A small image classifier, trained from scratch.
Training: nadamw at rate 0.0022, 6900 steps, batches of 64, held-out accuracy 37%.
Data: trained on histories of elementary cellular automata, time running down, 295000 training examples, 1.5 epochs.
Rows from block 3 of a small image classifier, named by matrix and row number. Rows with one number belong to one neuron. Each number is 128 + 32 x the weight over its row's rms, rounded and kept within 0 to 255. All counts start at 0. Numbers have three digits each. After the name is the row's rms in percent of the matrix's.
After each neuron's rows are labels from the 100 images, of 14976, where the neuron reaches its highest value: "top examples" is what is common among them. Only what is clearly more common there than usual is listed. The data: histories of elementary cellular automata, time running down.
# fc1: MLP up (model.blocks.3.mlp.fc1.weight, 640x160), inputs 0-159
# fc2: MLP down (model.blocks.3.mlp.fc2.weight, 160x640, transposed), outputs 0-159

fc1.372 118:176163091164135056136184099123140176181085110122086148128104145210133127158063119147123089154090143164116090120107115156114120102192166167159109094117057174124052157091146160105132171171191142153181058099127152136131149154086108133120138137136075117131152103142169149082112087189107175108147153134138159123138113148160096103129165081107099086144126160154134087052090117140145096163105129159123142142126189166118115162185123086107134150144093101143171148105139094171150138155159147
fc2.372 124:167152212115101091147139127041146103093122190141170133135145102143187150138153134168154126133198141088132117138145141066134125125122138106173122145157108170120116139162114124149094136145168102134148142099124085135093172091149097106116134153170111163219149186194160103097180130138173098156122183175103137179134130191182164093071109166130097189126156118099115119108073122118097166075075158169154123075128097134135131141174116142126090138117147086135108144115072128147132060124149099
top examples: 100 turns on

fc1.242 147:174142164106120126128110133142138152163133125148101135115105083132156086143073082197098096150149174134145108168133066135127121147158192111137124102107115149094075158102091176108100156145136158113121056115105163165103122151117110082132122169120074165173097083192128073120130109143051194131134139188110165191135104177146157181083123068102084121105189140111135109083112059132131155128152148182142101183156165155105148174162157146143140135134075089120112119112128076152125086129159177
fc2.242 141:165138185115127113103153130128121140099116120072198115133140127091134110060145154131127167118135134094126161118139114129065213163144150084111134131126136148201172116175137092183113079130145109176130068073129117172105155157157091071117156127123089110143085162120144137170162196133078154165133115118188160066135131073156142168148102096147114163191114151114179131114113221087138179085113128105096119148158149143102135134115085063107115085114127145177172164113137096157115146146108079
top examples: 001 turns on; sparse start

fc1.265 105:113159163109154086093110104165098133151160124166078106148151078151170077156115089147126094164121118164149129155152017149103090177170148095113095085138104135065106143067111198035109117135120103104103102147097160148063106128082120104164116126143133144146101095151063110142171105105073160154108139109106141198130148214093151159105117101129129155096141113140119094083135084124110169135123133127154127178144143175152123161155128087152091196122128142101137089075117112109102129099124177
fc2.265 106:156052148129159148124120149139130087134103095157126101188101100089099063173155136133132151139133090127151083150130152076057092186148143089123113172083131168136153170164105117093146132126093124143098120113115090163114101146158179085163100111078113167072081124078147150194126149072134141111087103110201096122117072120092140079160137118139141141193142125159145088134151136124170133152167112118044090166130070090154203121184142105146132124110103158190125152119164095104155155098143132
top examples: 100 turns on; 001 turns on; sparse start

fc1.92 119:193144123132086136132114151121109140163137127162085142126109095157164072184106085195123090127134155126144059163144097134132095130166176124163124107091140140104088179100085166087100181131124128077131088128051136171101110143091137078147118148115080163142118101206155097092122119122084187152123149203116163190132107176117145150125135069115090103102160138100094131071130061129128131142170162164124105146145146173143159172204167135141135151151123115098102091163136079109115108113149194
fc2.92 121:133155211088145079117113118160102117140171090110193119135128109083144116053114149145152165134158146114123187132124107164084177163122147080083130132177171166145147141180132106158101060117141138166101095092158092138075161118132108079143126155112144131149092118123106089186168171082086191148115077083159123089157147101118145225120082063130105163130133098098167138141145181095168208142126112107117136198154103133112112109091115104136073100110114160147135141079120137117105127137116111
top examples: 011 turns on

fc1.491 152:179165121187098068092213118118159097132071138106146120137135152129111071115161121186079131092162131086159122202144128149097130151130146114159068187113107211100132143130120110118187145153145164178128092072105184130146114131140107126118139096097111116089121153132123162128100143132095155101176125192151184119161114125150152135136178109156147122161150138141142123126050148132131114093099172130108164107051114112136093215172122120100102174123094090170161162143130114190187121107140138
fc2.491 145:118090106100185131113128162127154119154201104095081090163186136094109160182097089146152148171111041162109105101131170086068158172156129155125138088126074115150077163135128160111114112070096174106100126141162117144162079148124078084125104107118093187131084071074155095151087086164133130100105077107145122121096098145125126083154066134140154118148087116179172111136118118080166097151121090131089131124190130070117180068182113177165152122100114128132106126137152107153107114113124159
top examples: 000 turns on

fc1.620 153:121132085093103138156168150166118124122159151088115152095078059132168134112133145107165138155133184136144141149134091146153159131082109112130167121157130097133121059145085141104072102111127136112167145171137103106090130148137132168149089165104135144153113112244105101056089123157134130100127102182052205173127161206146147130108090131113113139084139188179170136150082141122112123129173173113163129140097104175176090100103059113160101139118092152125083124096103140168175135176165104
fc2.620 145:155050123079119145177090167150142109142111097178150169185088089150080072139115087113141104134126103100130117088224157091140136116114182128130130142104088140099095183140106081096117119156095149140131124119106140178166070148115127088133153077103118166105127118087118120104093142065142109092107138119173097099139098093084183152156133140066161101137105160133122145136166133071182162158191139155073098164136104133145166149110173155129186133123107141148127150152176093064092101053167129
top examples: 111 turns on

fc1.209 079:169201131169065087112136122166142095158164155092110173094058117157156067150127129147140154134165180122140074144133111200190103093098147122159137159138139135108097096098092160086136149098144113114141127130082085159111126135139119107127095174095103148133136150204182131069104100182139190106166106161132188159157146209173155120112087076122067135150200144156120167121096074170090117112138142153147112128077113154136144138139160119121087145143108108100099111134096127151178106177121162
fc2.209 087:104190176119096122149076124134094107096136170123175148125180099142122158093107113125125077087099148171112176090151128186104170142139119154080148076196143118185131173150136100159090135129114100118139116142174129076113136115079107156104147146141146093131133129093107112190198133091090108164125125094122081134125186093123129188141097148105131163100106113083148091068197120088110177123108111143125102152174145168063093130040126138088139118130187140125149122127147134071059075128166095
top examples: 011 turns on; 010 turns on

fc1.431 122:169144076201164085128170082110086194159086110112079163135141169130154151200081158140138064160079120164101087102065135138158130075162143183155087105140137157140081112073171149089115187163193143152171101120165133111148187113051172118133164144161111089093186103117138125108097100128133155119111165113114124121106110121118052114131185093106106066130125135140121134109115130139133137171088109122161139113123162121131121124168117122130095110180115126136130153129100143180145171190103168
fc2.431 123:129109172088100100124115138000156106089161167128140116156157112133148126146156114145144153116208137090120116167145117000129141153102130100162127129107114142107121146160124120136105065125134135129110119085120121144103128149151083116140121111144110185199107130152153101096136112126121033136129134160108149178144093171152160150093074221140107163107149113125120150143109121106108153098068168151124151125108104119158135124188093164155115140087132115122120141152095115140117076091132103
top examples: 000 turns on

fc1.50 164:127129103146148131079198138124118080121083165124093115148078128101120091124175154119116163108145138072156130173144135134122156130097108112141109173136123158072143141123103122081129092087173173150118156094119153122138116160158138132151135135105149136098123101134126090062049144140153128068175134177150195126147147148175160140126160129164127110145188109188148175165062136136116149156150196117102138110066114116211126156133113184165109123120075113179057181106070146214171162120118104
fc2.50 153:119111086091139170103140175159170149170145138190118106173107111150112140149063113068176138186102063146119114082144127116145070138196157149107133097135149078150109183123114091139107149145138120075136162175106117156161099187128170082089157095130126137181140097098199104107152139109170131143111166116128050104092137124163111077145120124144188104136095117162107166137154081143134131115184083134062162124178114155100188051141188081100123143094127161127147124089110143129105125105103136
top examples: 111 turns on; dense start

fc1.231 146:143177127152169046131175105112098162142107136102130152059136143169165148165063141155137099158090117173110092098092118169128160087174125139156101078149145183148103122059140138121101156112205155141152069081159139112130184099063151147116163153195122083105163076116124139106114151206115153126107145099142140101114111109100123108150126103120114097165109148122150086124142147107125157144106116115159111136171151185065090119199106108092087116158056147134157150110104151156145155191088162
fc2.231 140:122142170111095135123137125009152102056120197143163108131174107140152132139156131181137138126209161106110115151134110054127129168127132110158110146109146140128141161156100115140099137163135150121105128086094126148115143096148095116099158174166128147191108137158170078131156144135120040140128189161116140155151103169192156121062110231143098149125161110107101117117117105138075151088061146165132141110147073142089152134171140153090105120086131101144138125124084114155132055087120113
top examples: 011 turns on; large cells

fc1.179 063:131174095172093079141139100138101154184159136120124201106052075203111100125091112162087119096112154152105100128128057171148093061106158136136142138155112150112100082161127085051115143086171130120194110141108147099125151125103177168118108114122125130065153140175119140108112091157109193103156114156111165174131147151140081159104152066105103121118202125153125147124120082154119105174169150147156093158065092168134079146111098123132076178140118103096134105143103148147146108138131195
fc2.179 064:116178182147121094084143079102147131146126131165151144168120183089072157128169150200084129066169160096113148138103104149166125146074093153121097132159089139043160121115113096075164113125156146125089114151138180104166125087151142196048134117141207145101119183064124101140101122088114138087176115123108157094136130092183082140096178116154140128096134087125115129133102116157115141135127124158141126076074121080060106154114136178091103150111126090141127141152094166151165070121127163
top examples: sparse start; large cells

fc1.355 128:183183143176124045089188095095146106115098170122158114157143170141127088128154115216081096134147114131132103173126098158090111130185128133173041181127118223098114167109131143093184169144161170168119101077107129142125118110124099113103129103107101113105140123140121167135132145102076132121159110132167158130179108137138108112106187118168165131164181122130129082085086123140117096107080105125105185119124117138099108168173149087091088192138101078160182155140134112158163103113137154
fc2.355 135:168125130102161131122121172148142098155211094121112139170111125133077093157088076132130126157115054155129094087157147155109160149181125143149152076120082121136072170123104121111132084064062159105134137140130134184152059145118094111124119066097085139128075076104148136123120116153154171104107077129147122116096114108090136080169061092122161134149078134184153088139145123065175113115178103136071122148201097121116160086144127115125165125097106111069131076116175102104083094116162159
top examples: 000 turns on; 111 turns on

fc1.16 138:180143129114096128136100137141138155168136111168076159111110093161157094159089095183096087141127169139140104164143068149121103148158181109140117108106104156097058161097100191092099158142121150131153066139085165158105126141116114105127127153119082158144112088176137099127133106144061200139151139206111165202145098196146145173109120057103083102096185135108119103096129045124137139136165151175158098183128151141119135200170156152161146124142115098133111121110136073128118093128154180
fc2.16 134:147128183087137107088139116114125129111126115085222081128136122072160105058121153125134153132148138106143171134124117107078198188131140084100149148112160137185174114197159098198134085118153101152084091093140108159085152173164095066130117125098118146156092136136099126170167181101073161170133088096178147099113126088149147180133101094171126180158128138083183121124107225085149169109121128105112125149155168122112133140121101076139093098118136149169133168118135120150120158143110079
top examples: sparse start

fc1.359 139:161166121164163052131177100109093177156109124091122165074137143166162161172051139165146086166093116177103085104089125165138136081187126162159094079162140173152072120070149139115109163129201164140168071097154129097133188096050149138122150162176122080114173078123143138109111137182111161124101161110122140111112111122111098095139139099118107088155114150130146101111132139113124149153093113121175114132167162153074103115185107114099102121158072142116161146104110155164146142200103173
fc2.359 136:131128180095097130123129129000159094068139189132168106143177113132155131142161129164147148111217138101119115156134118035126129166112131101163127148103133133138139144165113119157107114144135131119097131086100111155112144118158088101113126143156110173205108154170167094116164132137127044148132166165117140168150103175179145124069089223146102178129157107112107129127105115134086139081049141152128144102142084132115158117183120147112106125085144109131140127149083112149127062093126102
top examples: 011 turns on; large cells

fc1.459 128:190177161124076083101122092176127106141088133175148129144123145174145103138145106176103098098169125099145124186128082170122055136128177114117074176137112187085112138128110141104160116131132120149123120116114106151077127101096119114151104114132067132155128163163120140139173114111087146158112125161138175175159147203118123174044205117151126167128175109116060155073107057226115109122119157139129164153113140149136118162137156095139081211122151104138143100134113106114130070110156129
fc2.459 134:130069114127141165139161098138094138119119141153157142151079107099126142127122195118139127172132178159174122198047169080106101194150075081125169114096163087149138112181149111160157147127126110138118132199093065081110161149138156158166064177052138135137090126169157168118156108092150109115145148170066147183095152142147138087068128134108061136085175146122143095086092116174083101158138161097159099129115134150129149095108132102150153091164122123117095092131097123155166143178154102
top examples: 000 turns on; 111 turns on

fc1.95 090:128179118167076083148160112133106116154157134175139162091101085178159114147102120164144093090141171135132106158115059164177070108080141145150103143150172135089133124113104109084082135136166146128151128155152115090132145118086173179126123156135129127058084121229152098110128094130104164114128148152102171187124144140110108169105148102120053126121236089168100156121115051154099122167155164115140087154051085151143097132133127143109084168113125137103154116146109153163161095159136168
fc2.95 111:100149154114176143058140107171103141203107070134127086146114177109128158080087146163093164104131122134145201192096088188094128135147079070050113108155125135134150116144116156149160104090160124101104097126129135084101161107113120170120113174122173100153142158133082167214155182116113191108068117140113149155095181166075121140077146064152144103106125108115124164130099128153166135121133123100132188088149126144129081111073125117171136163090149119098098095111147159133141144163133187
top examples: 100 turns on; sparse start

fc1.347 084:150195082148110061122120070130154126139169167157088145126128108207148093138093124119114105103125158122109102136110099175180072111075154161171097132167096165047074094110126148100126128145182104134173130117137129116098150128103109151127123120159095132127148157152142102089131044175117164127189134162089147148173159164200087114073101100144064124099162144148076141064119081187085131145111133139143110138066096138155107151130131132133069167146122105094193130123077143123114118144130167
fc2.347 095:149159205116157079160068129114097143140116091120165114157179142131162128104122114129145091144176096160160159114177188123098146128100119087091092180182105202139139102161150123139131167162155085135129126091153096143122141093121101092130112100157130172145169180132051176173167155091199163170086142103122072135101132108073158091144168098129160127121123102081104093183136184097189166114076118150119109091109146093144096140149149148138118160131193128137103157188151147106079116090142101
top examples: large cells

fc1.553 075:137200098120097098140169095121183091160184136138149135078054136128119116171100133152083159132139156165140088162105039189135081112113045120180149128113099135088136141131099117101200097121125180107134110121136134071133129119146110199097077111099144053126120079147104164069095136178118175105185103161127176160129115145143126111097116092110146138142166158161141089184092091127131096129154141085146153164134090128115097117164149069108128170104079081115139101122113128133149116161160166
fc2.553 074:066108110159133155132109070093130197152114080174107144080124185170090182121117163138089117096058159108092151127104068097184105105129085162133075115100085125142144125083148133094156169194129128135137078145115221092165138120129147194102183145167174094120150152108084090141093133142092111121139184119108116115147103117120072143103173129113116054097130124123073153115140076183141147117144118121169166076137157098151096155127169147126209113107132120140134133100157134100126156129134164
top examples: 001 turns on

fc1.74 145:179171153186096078083190088105163089108077146124163116159126163139114067129155109208070113118175115111166097182141128163100106154154151111167068182135124198114103165126112120094176159124157174167117115081100161150139117105135110114087136107101111104095122142135134176143126162107116126096176103142166142108174123127156129119127190136183165131163176112147133113112103140132141103092090114126096186101102084116096083161167149105064080196123106086166173154137137133145189086102134153
fc2.74 150:102100121111178189121134200183123125142207105118110103157142104106128152146094099159134116169099056189124127109101147145106132184214114128094148087111121061178114175135085163134108122087067161061109135194115113147137073132129112107129102146102096148143054067121128127154146125126146153139098102135120105141062121140106139085122071106142160131119089118155153085115138109102148090086158067127086108138205075136115173079121152120131167131091125130079117082116156084126087120128117141
top examples: 000 turns on; 100 turns on

fc1.495 086:171161131121130115081164135144143133176143138159132110119110147154176109174092092191144124200167120138154070161112044161148073116155163104158137136124154191132134133131086146130135149130140152116112084073122091146079131133116145108111087167132087128174151109201180106078118140108067179113123125158116173161123140179113136093065151073159140143144201115151129138140085082162096128106148125108140192153140158158105130124206156070113092201106099159121149114114093112144156105127100193
fc2.495 098:110086194189150125102123107099147127126160130133077100100150129078173168113123159140087162082146135145131164179057136027099130182120137071109078139119125134145145148075169200125091119133154089143107143120179172090091203096157133148185158144156135092115114128115126111137138132159146047153127115127089110168131115160112090161161101193151050129083166082162116126137140112136121168112099109097174106114104093075163077110140123156183131105101154125146156123095133120151136148183120147
top examples: large cells

fc1.297 152:163156087145080123097126145128067106130083166126047113137133128162117065151167092120103152075113169084139105135157128146115139149091166127147079152105093167102128135125094125096102131149122125142152076110099181153143089166136107117185154121125089166084102129145135102115078107159109134098118198227148203147109128139121179149138130127145082107140139143149107170129137106129066129180115195164106092152069169173202145191155128169180122141153124095159068156155102110156125165092121109
fc2.297 139:078082141099129151157117045085197155149146050130167108093156143080102184118115175075090140152136165139105128122088111071126130151145070108151140114090091145121130118102162151144151097158117110175122128107139160080116181120184077169082112129124188110149112137084095146142125154149111168107158086074139135099150080106142107145111108094112130112142122185146142085101163143128217110130121116116165121157134136088072099128193154094114178103120118099130216135093191140119149129177169109
top examples: 001 turns on

fc1.7 087:150190148164087079083152088147106121133150164119117162109107109152147095113119148163124111107155158115098132170129070179162083092085162157121096156177159177114091105109093151100117149123164131154124108124099152102120152098099127133103120165134133123117178131191119098113144120125094138130169123161110122179216176216194103163070132112174044151123238093141107186118119068164080144149131150150157152158104102153145108143104162116105091180159102137130098119105094142159145095155114144
fc2.7 084:113139160135138156165085100132183144154187075141193120163143113058133161128107126161119095152180119153118126128085159172169123124134120098134161129108092119149133163139157140147151129185112079137101073137197103121105149107175082126088134086119110099145116173100104121133151120061121178129158077067115094133137113085145111090139107076113157150100130154102147039111126137116184124079172070123170102104156094023121136141111157073123159102098159109120166121124209091108118114143178150
top examples: sparse start

fc1.194 119:147157104133082109083175092101148130157137134128122112149158189179123087125127107159087110176136168152088091102153013148094103125161149162163118123122108151111112153082110110133154123169151168119121088086086174143123122157122112131100127099148110132158132120146169178108124135134048146112175124135141171118194116150166090098092137128152141096156142160168136102086135062167107088102098110159124214164143133144079060158169138071083115233098092111143169131102124120137143101124124170
fc2.194 113:124104109139150141131139144060184108118153119103101131116114143082074139164151128080113178138126100093143101118151175115094184130111109123176119150100088143113146141113122120167112076097105130168096159091158161135180085167185077141139172067075131111125093115095098118100083111154170188074144076147155143114139070123140173101183100071126141110152125153158178120185126159079158109085165114126094144091097112072193140136168093146144165102108130102184093198077148106150117170094172101
top examples: 111 turns on; 000 turns on

fc1.514 130:182159142149121137134114120143118125153134123161084139091104099179161069159103096190078099084142177128139083145143088152139106157158174107158111114094126139105078168100062169110119188136160113115136093123077188172116125133107146105156138153116076156128094114197151098089155122177087187174135155206116132172151111150128169161131153063128073115103194127109086139093139070133128141134197149171127084133133146172123134188179146172122134129148132081110110117169142086131110089121159176
fc2.514 132:139168164084174092094130129162044164140094124098169120145106102112153110065101114123125145174102161126153173140159103176085208135146159085097137115157169154186167125167125109153079098117155131150120079094148130138068149145106123084145135153136122117110129099134072121167143205084069186148113104105138154102127153096113159182153118065135129116140129130073168116141135204076135179145151152121111130212166155198133110143094090111140099115115132156149100148090133119142096178152100089
top examples: sparse start

fc1.130 097:217147146121102123101174128135147136179165145107102146104094108168195103152080136165099113143170170116144082161106047170150106119133148100174133156121130172105064131102088158113109121117140135102131103075092131145111144125113116118112105151142066133170128106235160117078134134166099191137149114210111174168127131193139135152090111051144108119120214146148134137121084096150123127118135151150149121138125117178129128160182119118108105190119075102108122127101111119168171086156153170
fc2.130 105:098115158121154130092134145123058187145124125085127089089169130080184162081126125151166132134121168144072185133090092112116188120111156133091160078105143090195161102153186136169079122138152078096121077103181103095088185136123152135144144173164113105153176146119140122142106137154067094139125089085099165096103131112133081144168109135153066095089139140111158103140128152112106145139117141108195133132141162086135126087079069149157143083109151214131134127122153105186137164191079140
top examples: sparse start

fc1.594 075:149173097119106125144099129107087154132128142121075152099122089207156092166142112104123068108102162136110065084185074165116130119090176148196108085094090164103084135095123140109081159144118078108179080157092157166127103131085138126159135140167058170124111113175117109073149057152095175154119166169101139166142116152110121128137098086105079104109113158105092124078152078116119135169155175168139092163102158194167110190172111147145116140160140116104138124135114110112074141104188135
fc2.594 072:092168073099129121160121172161137108132186150104123135115139130119099185100118141087156145198062103152107170064154144182128164143150079143126179085176157103173172139150154146227107081118101123130160145169180107059146102221143117165121112123091141085144112086101133107122107098103123162096153082084128136086118134107150133103172093101105163141115069154105191103149135128081133056108169107110124162147164168143133108110085083129144127132145154145116092109064119146101119161112141112
top examples: 011 turns on; 100 turns on

fc1.350 144:144146110145101107129160127124126127161148135147112171101116076144144092189112097196108102137143174141118075152112077127174091120085182157155119120114120133083059147102086153053081111157135171115117101140154149142118141130078122104132126137136081136110092084202138061115095087142072148087134133159086191189133109146149118177115130096116074145100212119185128110144089068162129133128151170162177075193105101139123133161152134149141119151135081096100121112129125089173153090142172189
fc2.350 148:100130126098132172107151133218128141198132081111162068092161170096115158051107167134126176116127165138101208147133104176088157158143068111060184102146119080190192118179157118195150094134121127105130115146160112093124139134153112157093093157108150084153102141142149168213126184157117197114112103123143161092104160112127094137106123057150144099140108144129139149105122152142162100117124144082111162117174141125099103100058114100117151123093130126109146088121169149155152165151136148
top examples: 001 turns on; sparse start

fc1.214 137:163156109151081094068175160156133101126091183110116120145140136193118036121135080165101112091161149100128122146170114142118134141110182139127066172138107162104089143143055116079121138129147188140132110104090171168145098145097105114147137115112068153072103127162131122132109127156093112115152146220158198122165158150175151130125171145193141134157181122176122143117085123135069123138113163160093143143097123176158126183130102144126075213091099095156119143151090119177126106098103146
fc2.214 138:066043117083131209162121125131174156145179065143137082119158147080079186128129127129164147161136124138094146109116142065124111145130110156105168115056112080147149120141144100148151117163053154099076137138147105135158081131173120121078098122112147151161106096083182120147083121139139141093119088071131115088107077086119087112145102109119186100126109148158142110151143123139178086140149102112118139143172116071083169082159181107120207076092106166126161112096182119133160115118157123
top examples: large cells

fc1.530 075:156193106169088102150147137145090123156125134153139140100085064185157094152108120175112105103120162130155078130108106195161112095108161156150108160144193154111098132128101104087109178161162166099165105112125146115103164090095209140128131155135105155084147078162109086102146131135086181143108204160089139174138155124111125175098157092123059120093169067135091153143121094126108163155149167164167053167070118173104097159152176180135097142153121119113149128173105134151155104152138175
fc2.530 086:117135190101133109099097103128091120220125068184136115165138145132145149080069134159131129150173166117124190182143071165073124141182120079043093143156125155125151166148129118172133102117166145127117090129120135109064169171124103151155127134134160137147127103136099112222158172075087223144131139132116123153138149161121158164082129038138126083108165108088091149112142092137174151123143164136150153155146145160128099146078134117135170167103160119141103128082150124106104116151133177
top examples: sparse start

fc1.376 106:165205151192112042083165091121146101108097179132123132146112160138139070142148120238087115101159133113142108185143110174111114141107150135151084172138129202072084140129089154072167165096177188163123101098078146141136128107123102112137137147122109117094125120169125142135119129134086113107161128173136158152174127183152138128117161154168110170144225095130125126096083089130102116119085153133120165132104099120122092161151132150110067191145086102131119141140099120166171088106131164
fc2.376 114:161114109099148128129120178177170142143194124112122124147109132070097144119095076131158144146119075133099139102127182178134134094142140176125198083131052095169080176140141124150132102129076097099126119152175094151165079201151104103078088070111077132127134084117186131116080067141140163093126057111142146099106128092136109088179077087113171134140106176165178098109111120120142089134190096141114126137179132083095170080071116097124165094107122137102152116156168107147141105127149152
top examples: 111 turns on

fc1.251 044:152203120149116063116157119154148088112093157125136111143065136139136107120149162110079141089157118076114130155144087199108109108102104137127086175159182194129140125104139106109173118034176117186163125096086117065160164087131096153165133097104136068093163148138056177113127140140090151148172132136154139155202168147122126147134155120145084158181130139103171126152117125088068100131116137148132122157087116127167095132131118119089058174157138104169090182150064164123152132144110123
fc2.251 038:176128105135080158126143176145131122134131103128124117170163173111122112137165080150181088107109085157076128069133129124145120088128145238114189108098103101117119132151145118123093153147067091115136162147147085184153097110098145073101062072130087135120169148116200154145095070117145133096151078132134140114155141118144038081177095142148115145162113138157166053083139100161123081143157110138124160075138119108123193084084107141106154154113152133093141074168165104140152081118131139
top examples: 011 turns on; 010 turns on

fc1.230 071:163214124132081055128124095130084140137110137124147197126103103176139071130145112138081109099123191123116104145172049191148094088121150135166115135155163182121094084135084102092122119089167118120163118089065132135092141108113112129120129112106110129108161107177066113084137125103091168126174122142120152150201134183152136165091124081113101155146179167138095137107138109147104128132135131173151131192084154208139118149140151103083079224184120141134136119140081124133116096117124139
fc2.230 069:166093199121147136092138143099106180130092078144195115187154176151132133082127123166148102177168125117117174122147148094118172152190122071112079151071139154127152171159137088164095069174107148146134083080098115174109101136119085064136140118144088140196097109117123147215146158078140161152077164130127124120138076105097150154126116086139158062122120102087114116182108169106160154109140110137097155065128109137146136145152144115105165143089141131166147169116178076154081106099121094
top examples: 011 turns on

fc1.135 131:185164157128082087102112093186142102143103118178152129136141141177121096133134097174093093107166123109121129175140077155120043148124186113118077163140096173073100145139110122115149115133132131135121110126122112139085128117098111128140095108132069137170111159154120140140156110112074156144112119157131167178158146215119130156037195108151128146125171093123060143072108048212131105126111154163135173169121134144137117166137158085146098225112144094129148105136119106113125063117159133
fc2.135 133:121077125123130161135151083127099131113116136156157162139052080116121116139121183110120104160122198167177103205062158080101094201143091084130149122094174108127112105161125115118158144120134113138122138178069091097108170126120159158167073177050160128119082125171124160118163115089150092125147148176077139190111155151136147101073140152099042134093189146130131090083111116169085114173135160112154076152100114177136148115118138103139136103178110124122095098124096124135167134183151115
top examples: 000 turns on; 111 turns on

fc1.625 141:143139124121095102132146142125134128156162139140115180090126076155134100182102097188119103142141175136104089164103084134160100132097156158154122123122114141087066154119092148047078111134132182128125105142160144122129129143089112127120119155129096142105093074201137033115109074154068159099144123167074183187142115163163129175106119096113075134086226106167130111133090066154126135145159180155175088192114101147134128140146136166128114154130090104108118113118124095178157091151163193
fc2.625 143:118120121110137176112160130196129156182133077103167057091144156091121160058103179140143159140117147150119191129111103167089160163165075094079180109119121076197205120167163118201159101160120113106124103152154103103118144158155111147102103151101134083161102139138151160187133190145096184132112096114147166075101145085139102138110119066154153095155099161116156142107114161147163100114137130072110157110182160120094120098084110059107159116101131139107157101106176130154148181153135138
top examples: 001 turns on; sparse start

fc1.354 136:165157113128099102093203071086151121123096126118132123138150176167123084134141097165088106168157142158095054118149039152107124151160153131189093132106114185113110152068112126142163122175144156141117077073087180152121127153123113148087147110122103103160126137145145175121127158146049133099171121136145177106180114134183103094115154134162133114155138181158136098111107106155125098101090115153112189152130117161114063180198152073078118203105091097156163157087125106137150095107137141
fc2.354 134:119080118125161143140157133047193117136163104114100123150098136065076133190135129124107164181121093117165077119141157072074166150149093111181130125096094139131123164097126135134130115115109162137112145105134147122151083162197097144123137105082157121123092105081135128101078132155157169051145061126163139117119065131129176088158100090108182093169120157184190099147112148077167099117136118111085160101149100062155162120199128134151162111113091114165107169062154117136147145094173127
top examples: 111 turns on; 000 turns on

fc1.437 104:168172128145111080062162131132149096107110160125125107146113143140132049144168084209090122122167132076149091199170109172109148143113145117148105175107130211072108144138058140108144119116134179141107067074106180168122107143117106104123104122126103156121107102169123112138101123140043156106153112203150195151158111170150162176090114124182128140153205102118143117145078119132110143101124186144095157159122123142131131187175112138139114169114093094161102156118120095162160105096141152
fc2.437 109:106079111076160147107132145123169181157191116111123106135114145064067162138067115127130126143102088157125134107101153074124109120131137169119190063110065094159086147129174144111148133134106118095130119133154109129169120166139130124067108093102115133116128094069155144119091091163136108078126020056143126090098106087123087088166087132131143113144103167210187087110134124111144108177158094125137107166177126061093153049120148112137150085112094144106169109150162123154144119142118164
top examples: 001 turns on; sparse start

fc1.176 146:144144094138079103129187114127120147172168129144133182112134104186126105166086107190123089128109181154095090142110078131184102102102153172157131112139105127097077120128110125056097099138130212123168096137155130119143130140054130147103117129132086135099122099183140063120071095146068129084160123147094217146156136144178098154088139112109101114108194133215112145124067086168113122146132172124158116167125113154114115131141126139100108177132078105093149103130121115191168102164149181
fc2.176 144:110106126164128160094166090212122147166130100144137091103166180090136157049146188136136168095129142128102218157077111139130094146126089134050163123161092060154184111130173124143151123159125120127141144163164116104135160124151162144120123136137140089143132157128199165195115133136150147116108109122108147130106181147130066137104140097164098110115135110171099177085100113200123112142076123071137179102122141100139094088055139080134118111109116137101178086109131190173165167168117129
top examples: 001 turns on

fc1.203 073:136230120140069116110144074133144164167135119135113149102060098143139083139102114160090120131140192115207107167125062192131078153123140082164091129101150135122098160131097153116155132140164138136139118119070167127109131126148148144105127123128124144143095123227129123087152134157125211138193110178094141188165144159156135136093142039136080118115183165140123134107110087143092138123166130156179110170124158141117088181159166131165103175149123066120127127116093104120119085140136160
fc2.203 083:171139114107125121081104138177137138142142126120183112122167131137154115072146119110111075194153139135097161130141129157076139197135151119087143114126150131163153158158145102255128163189134072127145112163134096149129148189103059122095103134148058150196098152132180179164154101130126135188109124154124165122121157118146115071127093124134132133148125176039146065107128126150121053086107149181121146110118146143101116159063103097083139135097169116144152121165136111156104108138148109
top examples: sparse start